{
  "arch": "vit",
  "model": "image embedding model",
  "dataset": "rosettes with rotational symmetry",
  "train_examples": 48750,
  "image_size": 64,
  "crop_scale_min": 1,
  "horizontal_flip": true,
  "cutout": 0.25,
  "targets": ["palette"],
  "num_classes": 7,
  "embedding_dim": 64,
  "norm": "layernorm_no_bias",
  "norm_position": "pre",
  "activation": "swiglu",
  "mlp_ratio": 2,
  "head_dim": 48,
  "fused_qkv": true,
  "bias": "none",
  "qk_norm": true,
  "parallel_block": false,
  "dropout": 0.1,
  "inner_norm": false,
  "patch_size": [4, 4],
  "conv_stem": false,
  "layers": 16,
  "width": 160,
  "positions": "learned",
  "pooling": "class_token",
  "am_softmax_margin": 0.2,
  "am_softmax_scale": 16,
  "init": "torch_default",
  "residual_init": "none",
  "optimizer": "muon",
  "muon_scale": "match_rms_adamw",
  "lr": 0.0025,
  "momentum": 0.9,
  "nesterov": true,
  "orthogonalizer": "newton_schulz_5",
  "adamw_lr_other_params": 0.0019,
  "grad_clip": 1.0,
  "steps": 13700,
  "batch_size": 64,
  "epochs": 18.0,
  "lr_schedule": "linear",
  "final_lr_fraction": 0.05,
  "warmup_steps": 270,
  "weight_decay": 0.05,
  "adamw_weight_decay_other_params": 0.01
}
Rows from block 8 of a small image embedding model, named by matrix and row number. Rows with one number belong to one neuron. Each number is 50 + 15 x the weight over its row's rms, rounded and kept within 0 to 99. All counts start at 0. After the name is the row's rms in percent of the matrix's.
After each neuron's rows are labels from the 100 images, of 14976, where the neuron reaches its largest size: "responds to" is what is common among them. Only what is clearly more common there than usual is listed. The data: rosettes with rotational symmetry.
# gate: MLP gate (model.blocks.8.mlp.gate.weight, 320x160), inputs 80-159
# fc1: MLP up (model.blocks.8.mlp.fc1.weight, 320x160), inputs 80-159
# fc2: MLP down (model.blocks.8.mlp.fc2.weight, 160x320, transposed), outputs 80-159

gate.291 073:87 50 57 60 66 58 59 36 64 60 61 82 59 38 86 66 55 61 26 47 38 49 69 72 40 40 47 67 60 60 53 50 27 49 31 55 46 33 37 80 36 40 38 72 58 27 44 66 44 73 44 66 70 63 58 50 39 66 55 42 41 49 39 62 49 66 17 52 61 37 38 59 56 44 43 56 60 55 23 32
fc1.291 072:61 39 63 35 55 45 42 31 31 35 35 09 54 51 26 56 59 51 47 37 60 55 76 40 52 61 75 43 49 27 47 47 46 46 41 61 50 47 30 48 76 72 68 23 36 40 75 41 41 66 41 61 48 56 56 56 65 93 44 41 41 41 60 73 30 52 59 67 38 61 39 67 44 28 68 64 33 39 76 42
fc2.291 077:54 36 51 52 70 32 64 39 45 55 30 78 25 53 24 59 48 49 16 54 65 53 32 61 54 59 50 37 35 39 34 63 56 33 31 53 43 31 42 43 45 45 62 43 21 44 39 47 58 45 76 47 49 72 36 56 48 40 56 62 66 60 63 38 54 70 48 44 54 50 53 47 42 47 30 45 43 34 37 55
responds to: cool

gate.35 073:52 73 39 37 22 56 57 48 48 22 39 50 61 55 44 49 44 58 39 53 65 63 50 81 42 25 73 25 43 49 41 31 57 42 48 42 30 59 47 37 53 20 81 16 51 47 73 46 19 74 41 70 43 38 76 61 57 67 49 43 22 62 72 46 64 63 54 88 38 58 40 41 54 55 51 34 44 39 47 60
fc1.35 081:55 62 61 25 55 48 53 47 49 47 36 37 26 63 50 47 71 33 74 40 73 64 47 18 21 48 35 55 35 40 18 84 62 50 58 50 86 52 27 64 40 27 52 59 36 37 29 32 57 65 57 41 42 63 23 26 46 83 51 73 74 60 45 69 43 33 50 27 38 78 57 47 59 44 36 27 44 51 37 52
fc2.35 086:38 46 65 46 56 29 56 56 73 54 73 67 41 71 54 89 70 59 49 59 56 52 58 67 65 05 78 63 63 41 52 60 59 46 30 30 47 64 59 57 46 49 41 53 34 77 45 59 49 37 57 54 49 28 55 71 60 52 68 29 37 42 54 46 50 27 53 53 33 34 57 39 64 76 60 56 23 49 60 52
responds to: dark

gate.206 072:33 53 59 70 46 71 46 64 40 40 44 78 53 49 46 45 54 41 37 62 55 38 66 49 71 65 68 56 40 45 58 48 66 64 54 72 51 31 67 73 42 54 50 65 41 38 72 57 44 55 31 40 42 70 64 53 29 49 46 42 43 30 58 35 72 63 33 53 58 29 29 39 71 27 85 78 21 38 68 46
fc1.206 075:45 53 50 46 56 15 57 50 37 47 40 59 65 70 51 57 43 58 63 36 60 68 72 81 48 48 26 38 43 46 55 58 56 65 56 48 62 48 40 43 32 53 51 42 59 33 59 74 34 54 74 50 06 44 26 47 59 54 66 35 31 55 49 25 62 55 59 42 42 59 63 50 40 47 47 67 39 60 40 39
fc2.206 068:46 55 42 60 41 69 62 69 44 37 34 61 23 60 43 35 38 45 47 37 34 50 34 40 38 61 56 48 48 31 57 53 48 55 47 52 57 28 58 54 45 71 83 64 35 41 48 31 70 38 61 24 83 48 31 47 25 61 75 53 42 36 26 55 35 75 42 19 52 87 37 64 29 74 68 66 28 78 28 45
responds to: warm

gate.133 127:32 74 69 45 52 89 61 61 55 41 55 58 44 63 62 57 54 40 36 25 53 48 67 42 47 49 52 51 44 61 57 48 47 40 56 44 60 62 47 67 51 41 30 66 34 69 59 64 38 25 50 47 25 61 37 38 73 39 38 72 61 83 37 66 60 18 56 35 53 49 70 56 66 70 51 70 51 65 40 59
fc1.133 117:29 46 47 43 75 45 51 48 52 14 41 51 48 37 81 42 44 41 61 65 62 61 30 36 56 43 68 45 67 28 79 65 62 51 46 57 65 49 49 47 47 42 56 87 30 66 49 56 67 43 38 36 53 53 44 44 11 37 74 54 22 47 46 64 53 10 66 55 68 33 52 45 56 63 49 67 48 58 67 52
fc2.133 125:46 46 38 43 67 78 55 62 21 56 50 55 77 72 50 27 51 53 24 41 49 51 52 55 05 42 65 63 28 45 40 22 58 27 67 61 55 31 22 44 79 54 37 50 63 34 55 35 67 74 28 45 66 50 42 52 19 27 34 51 47 72 57 41 26 42 36 57 34 38 43 46 61 54 70 44 52 57 46 62
responds to: cool

gate.243 120:37 22 30 67 43 36 47 50 21 37 40 71 51 50 46 33 84 38 54 31 64 58 32 37 43 53 61 50 36 55 71 46 46 74 14 65 55 56 68 79 44 53 43 73 60 28 51 23 30 49 58 38 42 72 43 35 42 71 71 57 59 62 51 55 55 56 60 66 66 49 34 63 53 44 28 42 64 50 58 57
fc1.243 131:46 40 50 36 58 36 26 67 47 69 52 58 35 52 53 61 41 50 56 41 66 92 65 29 45 52 34 57 39 49 57 57 78 44 43 61 44 55 58 44 56 46 49 65 57 84 68 70 09 51 43 42 55 39 77 49 38 41 50 52 45 41 61 23 73 38 80 50 23 43 51 41 83 59 35 35 69 48 79 44
fc2.243 128:41 54 59 34 54 52 44 62 54 37 86 58 38 68 39 61 53 67 31 41 44 51 35 40 23 38 38 54 51 59 68 32 52 30 52 44 75 31 43 39 65 52 14 48 81 34 64 68 28 55 69 38 42 47 50 36 52 64 28 70 47 30 16 52 38 73 25 48 46 44 48 49 76 50 87 44 38 52 24 30
responds to: cool

gate.43 081:60 65 46 61 62 62 40 48 63 53 71 61 37 57 45 49 17 29 83 26 51 41 06 48 47 60 72 49 50 40 35 59 57 64 73 79 55 79 36 39 70 23 64 53 13 62 69 46 31 70 43 31 47 64 52 63 33 59 40 56 55 42 56 58 42 56 31 58 37 74 61 51 59 41 44 37 72 51 26 56
fc1.43 075:56 58 45 59 49 28 57 59 53 68 26 72 54 38 40 29 38 38 40 38 90 51 63 65 49 68 71 30 50 56 24 36 29 57 47 46 29 70 24 52 34 36 71 46 80 44 30 25 41 49 32 35 71 57 67 60 29 51 55 63 61 67 50 60 47 60 68 42 62 59 49 70 36 40 39 35 52 46 47 31
fc2.43 066:42 32 55 64 75 46 61 46 42 79 32 52 27 57 47 55 52 45 31 42 52 45 73 57 48 36 62 65 38 49 52 52 62 63 15 38 64 63 85 57 58 59 64 50 42 66 55 78 58 65 42 58 47 40 49 12 45 34 53 32 57 18 51 39 61 55 73 40 58 56 38 39 52 61 46 31 24 59 52 55
responds to: vivid

gate.103 068:44 59 62 44 49 41 45 45 50 54 52 39 74 60 30 42 45 65 30 56 48 41 67 42 79 71 44 63 32 51 50 70 67 49 47 30 30 52 67 38 71 36 34 35 59 69 61 81 57 29 61 60 61 19 40 51 72 32 28 39 49 79 67 27 68 66 74 63 61 51 34 72 59 51 37 52 58 63 79 41
fc1.103 062:59 46 47 43 86 47 45 34 61 42 41 46 50 33 60 57 37 46 40 48 40 81 61 45 60 17 64 49 64 61 56 30 56 51 44 66 64 44 31 33 31 52 77 69 44 63 42 45 23 76 32 40 40 63 76 42 53 40 99 60 28 61 41 53 41 47 53 25 71 61 55 38 40 52 33 38 66 63 25 39
fc2.103 060:45 57 52 55 57 59 65 65 70 61 43 44 39 37 67 37 29 45 64 26 46 29 26 60 59 36 50 04 54 43 30 54 51 43 62 43 30 36 36 33 13 53 65 79 52 60 38 42 42 39 26 46 64 58 45 28 37 65 49 83 53 53 43 60 29 42 24 58 53 84 59 49 33 50 29 47 48 40 43 40
responds to: pastel

gate.63 070:33 86 29 70 49 82 58 58 43 42 57 65 53 76 54 59 51 72 76 33 51 43 51 65 31 55 55 54 40 54 36 34 44 49 58 44 37 39 69 30 90 28 64 60 56 41 40 41 53 46 28 51 65 49 47 66 21 68 72 56 53 49 43 67 53 66 30 60 41 52 46 41 56 67 26 39 65 49 78 62
fc1.63 071:48 58 58 56 52 59 49 53 30 47 71 42 66 48 51 79 48 52 19 48 69 61 66 46 45 66 52 72 26 58 58 49 53 41 47 66 20 38 54 49 91 40 58 75 57 46 47 46 50 64 63 40 35 37 45 49 48 56 64 51 55 60 33 62 52 78 44 50 42 36 45 40 31 50 25 58 66 46 64 51
fc2.63 065:55 62 35 28 59 50 40 46 26 29 40 44 53 48 26 43 37 52 63 62 42 33 67 53 68 52 23 40 30 72 86 27 45 80 35 43 66 58 36 46 10 59 62 38 63 33 52 71 60 47 27 43 45 64 86 22 69 49 37 36 61 66 80 50 77 56 59 69 58 50 73 45 56 34 38 54 71 50 41 55
responds to: grey

gate.60 040:42 55 56 41 11 34 45 45 49 48 71 52 36 57 45 69 44 49 70 46 50 67 65 59 59 64 58 45 48 46 40 44 64 59 83 26 56 39 61 50 66 61 38 50 50 62 63 78 48 65 61 38 71 81 66 55 48 33 34 35 68 35 44 74 46 50 65 54 24 60 72 58 31 87 61 51 59 69 68 60
fc1.60 042:70 57 64 45 23 42 53 51 40 61 22 38 36 43 54 43 20 58 49 42 47 29 49 64 45 56 74 53 67 53 72 89 77 44 68 64 61 54 63 24 55 65 81 31 38 34 46 33 67 46 37 62 32 54 52 47 66 47 62 22 44 35 94 33 53 78 32 22 64 40 55 68 50 44 63 50 44 70 53 42
fc2.60 034:36 64 61 39 69 40 68 42 40 44 47 36 55 65 39 54 32 57 49 55 44 35 62 38 68 52 49 37 64 77 36 71 27 39 35 50 66 33 38 43 42 55 28 27 20 55 41 48 43 10 50 48 60 47 30 41 46 65 55 55 43 43 43 47 29 53 60 36 44 29 68 75 77 64 43 48 60 49 87 68
responds to: vivid

gate.313 058:65 59 38 23 58 86 43 58 37 49 65 50 44 59 66 75 51 40 61 69 45 57 46 45 48 40 55 51 56 49 19 56 44 40 77 64 28 54 70 23 46 63 31 56 47 26 57 41 23 59 76 65 63 46 50 61 50 39 23 52 15 65 53 41 49 24 55 55 49 52 51 38 39 62 60 35 96 54 38 40
fc1.313 057:27 24 33 48 64 62 45 46 47 36 63 56 50 26 51 78 48 46 63 43 53 56 35 49 29 49 31 43 47 42 55 36 57 34 66 21 74 50 49 59 61 48 46 52 53 79 38 47 52 41 63 56 92 55 52 24 50 52 27 33 52 46 50 47 54 25 51 32 75 75 48 77 37 51 62 40 26 76 41 70
fc2.313 065:09 56 51 74 48 53 52 60 39 19 51 57 42 65 73 47 49 43 47 17 51 57 19 34 41 66 78 35 42 51 38 43 50 56 58 38 49 30 47 55 44 34 57 73 47 55 63 21 50 43 68 29 61 66 48 65 25 54 55 58 52 38 22 77 63 68 37 20 38 23 46 46 48 70 60 64 48 76 53 33
responds to: earthy

gate.230 089:67 53 55 55 63 79 70 45 39 72 49 30 37 48 22 47 48 58 63 67 54 49 52 37 27 50 31 40 51 78 37 24 47 61 64 43 60 45 45 32 76 34 53 38 62 55 70 62 40 56 55 61 56 43 46 44 99 69 34 65 79 39 26 34 34 52 33 36 43 38 53 37 48 28 51 58 50 40 28 23
fc1.230 100:50 50 45 45 37 43 28 48 79 56 58 77 41 23 64 28 69 48 41 32 50 28 30 55 67 40 38 28 88 43 50 60 66 34 53 56 44 54 67 59 26 56 52 41 47 33 23 57 66 48 75 48 41 28 42 67 26 35 61 23 33 77 42 49 43 36 61 50 66 64 58 31 59 70 57 64 46 48 39 74
fc2.230 096:59 26 69 53 60 54 42 49 61 67 36 21 21 67 46 44 40 71 61 56 13 43 51 34 37 53 48 39 29 53 48 49 60 64 41 82 61 61 46 61 88 69 64 72 42 66 63 55 51 57 26 13 72 42 32 19 45 65 45 59 39 41 46 46 41 40 34 31 40 34 44 72 68 55 51 46 64 43 26 40
responds to: dark

gate.214 086:62 52 55 56 64 51 45 27 47 32 80 25 52 38 55 13 58 56 81 41 34 20 37 00 49 60 38 32 46 52 48 59 66 61 57 52 39 67 54 72 56 69 55 59 61 68 33 40 57 40 63 30 48 53 68 81 83 80 78 41 55 43 34 48 46 45 45 49 42 72 57 51 64 60 46 42 42 47 45 48
fc1.214 082:47 44 42 55 46 33 40 48 40 27 68 35 31 54 61 30 55 65 61 34 39 44 21 07 53 34 43 49 40 44 67 59 46 46 36 40 77 78 46 64 22 55 42 41 56 39 57 38 51 56 49 36 45 60 52 90 64 45 66 35 57 48 47 49 59 33 42 57 54 43 54 39 44 50 65 29 43 28 44 52
fc2.214 085:57 62 61 56 56 27 44 52 49 40 62 14 57 36 59 52 30 65 62 68 60 67 36 63 44 59 36 40 63 38 43 59 50 47 49 36 37 24 52 23 44 23 50 30 47 44 46 49 46 47 71 53 63 14 67 44 78 62 47 51 50 45 31 56 43 60 69 73 50 84 58 54 38 46 58 65 60 90 19 35
responds to: pastel

gate.279 074:51 62 26 79 35 68 24 38 52 57 56 34 74 47 38 55 40 35 71 57 42 43 18 60 36 52 50 59 66 39 43 65 43 60 60 68 69 54 69 18 59 51 62 56 65 71 14 51 42 43 62 59 55 36 32 65 37 33 77 51 42 45 44 40 61 42 47 47 50 51 56 41 14 59 38 49 57 74 48 47
fc1.279 078:26 56 62 60 79 43 61 51 44 27 53 32 75 67 41 69 39 42 25 56 40 65 32 45 79 57 64 62 33 59 69 45 67 52 63 61 34 48 24 66 52 63 50 61 20 71 65 60 75 47 71 44 50 51 59 54 40 52 46 27 42 49 56 34 73 30 55 53 34 48 55 53 42 55 57 66 48 54 56 41
fc2.279 090:37 75 60 34 58 36 47 62 40 51 51 55 71 40 37 29 54 34 46 56 49 63 65 49 59 70 60 47 62 33 65 55 33 71 74 54 42 40 53 39 71 30 42 43 35 64 52 52 65 48 62 46 46 62 37 40 45 43 51 51 41 50 59 88 57 55 11 42 29 65 45 35 51 21 32 51 54 65 46 68
responds to: dark

gate.84 050:50 64 61 67 17 41 44 77 26 56 40 41 63 55 59 28 56 68 76 56 50 53 62 53 53 61 56 57 35 63 48 60 27 49 64 40 71 51 67 45 18 44 36 43 57 71 42 49 48 43 41 41 57 82 51 71 47 34 64 67 31 37 50 60 27 67 41 19 63 68 70 48 69 46 56 42 62 74 66 59
fc1.84 048:48 35 62 30 63 46 74 33 99 11 55 55 55 43 64 62 37 58 63 21 62 41 36 43 55 42 51 50 63 22 54 51 30 64 70 67 69 45 48 55 72 43 69 37 38 36 50 58 05 39 40 49 49 51 22 51 31 46 46 32 40 66 65 42 43 55 43 45 56 51 48 38 65 47 53 49 33 32 73 41
fc2.84 048:41 51 58 60 68 38 62 47 40 78 50 34 33 75 59 63 59 46 28 32 73 37 52 54 52 36 52 72 48 65 38 09 30 46 48 67 45 65 39 52 64 47 76 38 42 54 68 29 35 50 46 60 49 68 58 58 59 75 66 63 18 76 23 62 41 48 71 67 39 42 39 46 25 42 46 62 58 62 59 36
responds to: grey

gate.73 117:42 40 53 40 58 45 29 61 72 63 48 25 35 60 58 59 63 46 38 41 59 79 31 39 57 74 41 26 34 64 70 10 13 45 56 27 35 43 75 12 44 53 80 78 57 40 61 83 46 60 35 61 56 41 48 60 35 21 65 55 56 39 56 23 57 38 56 55 54 43 49 34 31 57 39 68 43 58 60 62
fc1.73 118:43 29 87 44 34 57 40 44 40 37 39 21 66 62 60 38 55 69 52 78 36 43 67 51 70 63 59 39 44 53 40 47 30 48 25 39 21 57 55 17 39 39 55 36 49 31 51 49 35 51 49 69 39 43 36 48 48 42 50 47 30 63 55 33 85 61 51 68 47 39 49 70 56 49 38 79 34 42 72 47
fc2.73 122:39 66 29 44 37 69 77 57 43 52 32 74 36 54 56 70 50 44 59 40 25 48 26 65 53 69 59 47 37 68 45 56 60 80 52 42 33 49 58 51 38 37 81 83 67 65 30 37 68 57 34 72 86 44 25 65 54 53 64 49 60 68 35 75 41 25 27 53 40 63 68 48 55 61 29 53 61 51 42 55
responds to: dark

gate.168 073:56 39 37 57 35 40 61 45 53 39 52 25 64 65 49 45 52 53 42 59 19 59 68 65 51 73 66 53 80 30 61 70 69 65 48 48 40 37 79 54 59 46 40 57 50 60 40 63 41 14 61 62 19 23 62 26 66 29 69 31 36 42 84 53 68 29 57 62 51 57 51 45 41 56 60 62 42 41 99 58
fc1.168 079:57 55 79 31 47 69 57 42 38 46 52 50 52 29 56 51 70 56 48 61 43 35 59 23 51 65 31 69 44 41 71 58 63 49 25 59 71 50 51 75 49 61 56 23 52 25 32 44 74 52 55 30 64 44 25 18 23 79 40 42 76 47 47 56 63 36 68 38 57 52 41 60 50 44 50 65 69 48 57 59
fc2.168 090:15 43 71 55 52 49 29 58 53 61 63 44 57 70 49 73 62 56 49 40 69 45 61 57 49 58 51 45 52 62 62 66 40 73 53 48 37 68 73 62 57 39 55 37 41 28 85 70 48 47 42 22 62 39 17 71 52 51 61 66 38 49 93 31 60 72 49 36 52 53 42 32 47 46 51 64 35 45 51 43
responds to: dark; pastel

gate.117 082:34 35 41 72 20 67 42 43 47 73 34 52 50 50 72 53 65 35 39 27 46 73 78 74 44 47 61 38 37 36 69 51 79 52 70 66 36 69 61 48 20 64 66 55 37 86 40 73 40 61 67 60 59 54 49 72 38 40 54 44 46 57 24 62 35 43 65 37 60 57 38 39 44 64 57 76 41 60 16 59
fc1.117 084:70 56 53 43 41 14 51 47 63 29 72 45 65 49 48 80 42 50 53 29 48 58 23 36 30 73 33 65 61 16 55 37 60 56 43 68 49 51 42 43 64 48 63 39 37 57 32 50 68 71 41 33 48 33 31 43 58 57 68 60 55 34 47 54 30 33 44 37 41 72 51 33 34 39 68 47 64 39 61 71
fc2.117 078:36 32 46 61 48 33 48 53 37 41 84 79 55 55 51 77 58 40 39 70 47 37 82 53 61 24 69 75 43 63 38 53 50 64 42 38 45 55 70 46 52 56 49 90 69 32 53 31 76 53 21 46 57 47 34 60 43 41 40 72 39 54 30 33 82 52 65 72 55 37 26 64 66 23 38 58 55 37 57 35
responds to: cool; three-fold

gate.235 115:42 65 76 54 74 93 47 50 49 48 46 42 66 75 51 21 35 41 66 52 46 79 73 72 36 64 14 54 61 52 50 35 51 37 46 67 31 42 41 51 51 58 50 54 73 27 48 59 43 33 28 53 35 58 38 24 89 45 55 31 67 51 46 39 41 72 44 38 54 56 60 36 48 34 62 21 44 73 27 45
fc1.235 113:57 74 84 23 34 54 46 32 50 46 68 56 72 48 39 35 41 41 45 37 45 59 47 99 37 36 29 43 43 58 17 32 45 50 50 58 89 39 39 47 37 45 43 44 52 37 76 15 49 54 27 44 57 49 68 44 67 72 49 82 74 54 71 46 41 61 20 45 44 30 56 38 63 44 61 36 45 54 41 60
fc2.235 117:42 63 59 28 39 37 35 30 51 27 43 74 63 32 29 50 50 50 65 48 48 60 68 45 48 33 25 49 58 52 42 53 53 51 39 37 46 50 68 92 31 52 35 66 35 28 32 26 77 38 60 81 49 53 59 57 65 35 39 71 59 61 53 72 52 49 66 33 64 46 30 31 72 41 43 73 58 42 60 53
responds to: cool; pastel

gate.89 073:56 46 45 24 69 48 74 34 59 37 54 43 57 37 65 42 41 52 31 41 74 47 68 47 58 48 34 68 32 45 44 78 33 42 55 57 25 39 47 62 70 42 41 56 61 78 33 35 45 39 36 57 54 85 42 28 75 69 38 54 74 48 22 49 33 52 48 54 15 80 45 45 71 42 48 40 35 32 30 36
fc1.89 069:41 32 64 37 61 62 52 72 64 50 55 35 32 63 35 45 27 61 46 60 32 47 63 69 61 51 43 35 74 52 44 50 48 54 51 48 74 46 40 60 62 57 63 66 49 70 60 66 21 75 32 71 42 56 57 72 46 49 70 30 39 68 83 64 56 43 41 53 56 44 42 39 36 27 46 76 33 43 42 57
fc2.89 075:57 45 74 39 44 63 40 10 17 72 28 34 29 56 35 50 67 76 26 61 82 58 66 66 59 59 40 75 37 47 51 49 42 58 38 74 48 59 58 35 50 30 57 35 20 43 31 74 71 50 74 68 70 36 49 58 49 48 60 39 41 38 35 33 36 53 75 46 43 54 31 60 57 55 55 70 69 25 47 34
responds to: earthy

gate.20 133:53 35 56 41 64 60 59 31 61 25 60 60 45 27 44 33 52 42 53 38 53 74 39 45 73 60 56 66 37 48 57 48 34 45 37 13 52 62 57 38 82 36 61 49 83 42 44 58 63 50 35 73 60 74 75 67 34 33 41 42 46 78 65 29 51 48 44 59 45 55 40 56 23 54 45 44 51 46 52 63
fc1.20 128:53 49 56 39 58 41 50 37 43 58 30 63 46 62 70 21 87 73 76 47 70 70 63 30 55 57 58 61 37 54 45 59 47 35 27 43 67 62 35 53 24 42 61 62 55 34 55 42 39 42 78 36 79 62 62 44 66 44 22 57 47 36 21 60 42 47 62 49 44 50 79 52 56 53 54 41 56 60 44 67
fc2.20 151:39 68 36 29 38 48 28 37 55 32 68 31 43 44 32 53 25 47 52 28 48 43 37 56 40 44 42 49 82 57 48 62 29 67 46 31 46 47 42 46 60 22 41 44 57 50 63 59 37 63 67 64 51 45 55 24 67 61 50 20 29 56 54 21 38 52 74 48 80 68 50 56 14 56 73 42 73 62 45 43
responds to: pastel

gate.136 088:49 72 55 75 65 59 33 61 60 35 59 55 66 77 51 26 51 41 39 61 40 33 43 66 38 33 75 54 50 45 60 50 65 47 50 59 45 39 27 35 36 49 53 26 32 61 71 37 34 70 38 74 73 42 46 40 39 64 39 48 48 40 41 42 66 43 59 64 41 61 47 62 34 38 42 48 41 48 21 46
fc1.136 084:73 59 40 46 63 57 57 24 71 48 43 60 54 57 37 41 45 44 38 51 30 35 68 40 58 54 65 71 17 46 42 49 18 43 74 63 41 64 22 56 42 52 57 10 35 58 72 11 50 60 35 41 35 44 52 34 55 68 53 45 43 21 74 48 31 64 26 37 50 51 24 62 46 42 77 60 46 45 57 60
fc2.136 086:31 52 37 54 45 25 61 24 31 60 40 34 18 48 35 52 40 62 41 56 36 64 49 36 43 41 71 63 35 63 76 40 28 54 53 31 21 50 70 48 25 47 69 56 66 49 33 26 68 51 81 81 52 34 64 83 62 27 40 54 53 54 56 44 63 72 72 53 59 44 70 45 39 62 52 37 49 52 62 68
responds to: grey

gate.204 127:45 36 69 31 40 42 48 60 70 56 25 85 60 31 64 54 60 52 47 30 48 66 42 74 52 57 36 29 35 58 75 62 37 39 57 50 52 52 49 45 56 50 28 34 69 52 29 49 61 19 51 61 53 51 32 51 81 38 43 35 73 25 60 77 41 37 55 55 40 51 58 41 72 32 78 39 33 48 36 44
fc1.204 122:34 54 58 38 46 59 47 42 43 31 26 68 68 45 52 63 21 62 65 42 65 72 29 70 52 28 53 26 44 64 68 69 28 44 41 49 62 50 61 67 58 46 43 67 56 38 59 60 66 40 05 61 61 80 50 35 44 40 46 47 81 47 43 58 49 58 29 24 51 36 39 26 56 44 49 33 44 47 45 62
fc2.204 131:47 69 60 48 53 23 31 36 57 50 78 55 53 54 68 46 69 53 88 53 55 32 65 38 84 63 37 53 72 57 35 64 40 57 37 26 33 24 63 38 36 72 55 51 25 48 31 45 68 29 46 67 35 42 55 57 54 37 71 27 47 67 79 21 39 59 57 33 75 46 54 73 52 57 51 32 32 26 59 86
responds to: cool

gate.109 083:62 36 58 77 56 57 45 26 51 53 41 48 58 77 57 33 58 69 41 48 80 46 60 36 18 32 73 62 43 27 30 25 63 54 64 30 54 39 32 66 20 50 64 65 56 33 49 48 31 59 29 52 49 48 64 70 24 46 66 54 66 58 30 69 32 27 55 14 65 29 57 68 56 56 65 28 67 62 47 59
fc1.109 078:50 43 52 67 77 36 53 28 59 48 61 54 64 63 50 44 72 39 68 39 44 58 60 48 56 43 65 60 66 45 83 46 62 48 40 56 66 47 48 31 44 39 80 44 34 42 58 51 31 42 08 42 47 27 65 43 45 59 56 49 43 35 46 37 43 30 37 28 57 16 39 56 35 43 49 39 67 62 21 57
fc2.109 075:42 24 71 57 66 73 30 50 26 55 55 35 36 66 50 45 49 51 10 61 46 75 40 50 25 34 40 47 30 32 41 61 52 46 65 55 62 33 44 50 63 31 48 52 42 67 82 59 58 48 57 29 28 68 30 42 61 31 45 62 43 43 78 57 73 46 54 84 39 67 38 68 35 51 60 73 30 57 69 32
responds to: grey

gate.158 066:50 57 63 65 43 59 66 61 63 48 51 49 67 45 50 31 22 40 50 56 74 43 53 57 55 58 46 54 52 42 42 40 44 44 61 42 72 67 41 58 44 40 61 57 46 68 63 49 40 41 52 47 40 76 29 28 67 42 54 56 49 65 56 78 44 35 58 84 39 68 31 22 62 70 53 37 43 46 50 51
fc1.158 073:56 36 30 69 43 48 55 55 47 50 68 86 72 23 27 40 57 74 44 29 21 55 42 52 64 41 59 34 26 67 65 75 45 64 55 29 50 56 80 54 47 74 54 67 50 45 57 46 58 59 48 52 55 38 85 46 49 64 63 47 52 28 66 61 50 62 55 64 50 62 61 68 36 74 37 76 46 36 52 31
fc2.158 067:36 68 55 33 10 60 42 33 50 36 59 16 52 34 60 47 52 39 80 45 50 56 53 47 40 71 45 62 69 32 78 27 67 57 50 51 57 30 38 84 43 39 87 27 42 28 49 35 56 50 65 64 53 71 47 38 55 46 40 53 49 33 61 61 37 50 16 51 52 59 58 78 43 46 58 58 66 53 45 49
responds to: vivid

gate.124 152:40 65 52 78 40 47 55 65 46 20 47 37 52 23 73 49 36 83 79 63 38 65 63 76 50 39 25 51 55 38 60 53 37 50 59 62 53 50 25 34 80 13 16 13 55 50 25 39 20 61 48 52 56 32 40 67 72 27 54 57 86 60 76 47 49 67 36 67 59 48 51 45 61 51 62 61 69 51 58 50
fc1.124 136:64 44 22 74 53 51 29 77 46 33 53 63 40 42 58 61 42 91 52 62 55 69 64 48 49 46 26 66 62 74 59 44 70 28 62 48 69 35 46 28 45 34 38 45 67 46 52 28 30 54 08 37 32 40 62 53 46 35 48 34 58 30 55 68 56 66 32 70 48 41 61 60 49 29 44 30 50 36 43 44
fc2.124 134:70 52 35 37 30 34 28 39 22 42 39 64 43 23 19 37 48 68 71 54 48 75 68 37 83 60 29 51 77 52 71 55 86 76 43 55 57 66 69 37 80 60 29 37 76 73 21 37 58 33 26 60 38 53 58 46 50 56 28 57 67 28 57 32 43 56 27 24 34 51 34 45 58 68 26 47 30 54 71 62
responds to: grey; cool